Weights of a small contrastive image-text model.
Training: muon at rate 0.017, 13700 steps.
Rows from block 10 of the image encoder of a small contrastive image-text model, named by matrix and row number. Each number is 500 + 50 x the weight over its row's rms, rounded and kept within 0 to 999. All counts start at 0. Numbers have three digits each.
After each channel's rows are labels from the 100 images, of 14848, where the channel reaches its highest value: "top examples" is what is common among them. Only what is clearly more common there than usual is listed. The data: rendered scenes of toy objects such as cars, trees, mugs and chairs. In brackets: how many of the 100.
# conv: pointwise conv (encoder.blocks.10.conv.weight, 192x192x1x1), inputs 0-191

conv.66:479514473438444487454556523419654502365525626463565513462430521518454460541445496391461495525411494504444524534476481528576504500544500494530542453473548531524599320431531489596488434542474427539547601458555440504502392508459459546487515531519472470447514518474429503543493507514515452511517492509534465494515482490557515523467571522483516547548421460501484544529502505392472516472460495528517454507472454473528406463496525458478482435522413434482550453540428499501490541450477618539527425426516556550563480483499486509545507494533598522512481396549492475405527506387574581410
top examples: count: three (67); green object (42); its colour: green (31)

conv.69:533445466455499542469512560482548480537468473470506521587558437508495501464444472523497393434594453494533485534495503462486480488506520477577513465399537573467504480452518467599476540534467482548536369475497487460458462441470501567417481424481501506530520485500330548485463438534499490447479466475537481551510491508444501496560366547458482421440530449435442588541496474634510487568458476477464483467497461441469681458526398385465509515436506494578503409496522415481538418514436470524510499521518556524445435476405479518452491448560436499407454503497497503498484577423415535444
top examples: count: three (65)

conv.65:484437617417481555491508567498424546504497487489512567371447537522503546532490509510526486530526490514536493566483511512414473463499504451548488490509506461464430541474428482470525559485464552495493546551558499453499490463500434482542448579552464453500502444533377507536490548547407579518464515431530438451405541558478474543459486549448473516509451510463508574501501517522433447540462496427458528436539563549371621568410444492504513508423535508443472552497500567466498388464526538467506510466430495546587534459511480540510521510459386519346502557538524720481517560566515534518
top examples: count: three (62)

conv.64:470416376413461514438518521487536481504504547486506444417485555444515469472467499494475468533517482453448470476519472489456456489547468468502535474578579484519497519548506481421515478542549440511442499586448481419501372529470329534549535516435486479418466516376416409513497416489489469468460482448463430449532544458447518519510494440396435437460522463471459594490464486413500455482466474467478508545472483537451715465558510499442422570560487482524489597475452445493523509510483555473535502447458514563430444449472496472532469522455682497501475511487511487514519493453544548534
top examples: count: three (89); red object (38)

conv.38:440388504417446460500539484446403491519486460554436504417472447494505513435587452531538756507458498515482446482542412555507438488400450508531524475482586507590579470505495457555534580496521510481435477412489441433489523503567577403449543496500454487460555585494513511536434489447531556434458451505492516540496516444421442510522449483482493524482524495503465480513486437430515507478538496486475512438481455512471475424445524678459481490540455495417544603521482574483482592510580508545491451564482473540547529462508471402460515464436468561449493483458482488514499451504513435534
top examples: count: three (65); orange object (38)

conv.147:524501478498481444473596471468520488505534457513471561504530513481543484437529489506501395572419517480478489487571605466445452503500443499473584537543479489599444549517510515495426489558519487468375463460476424436497612481564445473537543468463478516499425561482347565544451536487484533482529516465591437586482487483581536434417508498550464502508494532545535564547541447573359458453465464441539411476462506619518525527455701489544482463467495427556473455485536433491459491479515426469489510606515525455503516534526442439534513427442479531446516475432433526476470479600512465492
top examples: count: three (66); dumbbell (34)

conv.30:547544468477497450513495489561446525421476453490518492452420433503493537649458516528414488401482539561550446525497509530509576545534570490482499453477517543470542537488465506477555475486463547565435423469443485417433573487555554361476522419468554565416464565526521516475454524454421505439473583575403500492476569535500528443545517426453509472497509490515384464531512388482428675462430572551478588519467474428570451498511407497532456486467529431559461504521470449457537451495465485460448495491510544525486547568548539509522527499429401510408548527538471471556454575465502504429
top examples: white object (53); mushroom (47); largest object: mushroom (39); its colour: white (30)

conv.25:413649511368443490555488492431498466446431443467533530506559548448397542532438485365505384564575504472520431504483472524406439542524525446535524513510423511451549429528469387479475459498476459509490479508451517477509459470513559555484525457427573573398520504549497473567472474479425552528506542463531532517484524447444518534484425485527448450461520504579465459497573509424557505534529517479525419537502511517455494529485428460456527494430551483478598568497463488503531507474555464454549438408473482451475514526430544556524543454339597489399547446510485552544524537436488481398
top examples: count: three (70); snowman (34)

conv.57:504504495472529433442530459546481511515506508535548543536474512549501496532498579445622509549584479460561497404486524402513452550558517497545488539569410514484563513597514578529515536467456472485590420471519480493566500458484405527476488316584528505471555507469541491452526461356564581454503468540482472546420509553478672513437485478433522446409506562467456457506522515523498509554542485420579482457455514515540475465448562523496507505636500458551486528543501527494499598511581486545528482492484552487420452423477453498497568462526515486441467457581431505500489481549361507519
top examples: yellow object (44)

conv.43:490532481479496497448516567665518591425470563429524501498536493485446406465477489586523486536450514432497410520496611430516493422454446439574521479469544450443577450437460535565504489481507502402373547473417449563454461480584446428523494536509527488520457472481429492434485472477523490511412525418554551518503544438560453498572505493502505475469527485550534542506520443493412430530472511445478562641513529520500489495538541477501522559527520529489474461482458476477492514465493522476497541428451566463520522477502480367467429418435548454586459440507455432454602489384488368537
top examples: count: three (89)

conv.79:539505476483405546455462510474477498464593526578558530549533454452452494543456507670501429510536551431511481464486561486462458445432542471468534419463487452528514540430526509520501527433451430509418505464555484476457543515485382434456586425448523414510418479529404469515543424511495491413451483495558490515556491485445464561465496538419562483439486431504451527484527497475495545445556467405535597467520471545465488466467508478566477403467580418463528504503471494585381506465375450501484455398537506431605468534516533452500430531439519609454520505422544569559491522542537504447
top examples: white object (37); mug (33)

conv.169:464498468518561481582461440527483508420501481587505510567477488547547433496555440580427502485516493518529519498430449531512500461442520445463469539503453526440461461440518489433413504570502448484530433543535556483468531450496559421548533584527536449522586499532511472522590531351588373487494530477413417472518452475409384477473478422453498456544573536505536527577435441444516495460386561436491501473453531454588497568509506493564514504455463448452509523460574491479512522482448411271500484439450442469477407476480467511441478429491500555434495488488471526503503500536490485466
top examples: white object (56); its colour: white (37); blue object (36); mushroom (30)

conv.148:487473457461530439571470366512609541483571577515527556539505523470589487401537441558484491486426447574547511593464495540427497505464492477532584530505384456495569466497547531581508461436569500491419617485530555512435497477439481529413519530490529496517506463477545520516444524523529490520519467456459559548581491467431490499583463478440504451466474466520416464485460594467527609513524532521519513505583499491613549488442390510471516531437487433460516441461503516463466430458577597506538512481493521570456494518477568392500491554503671450551524430458443488559578423519483504477
top examples: count: three (65)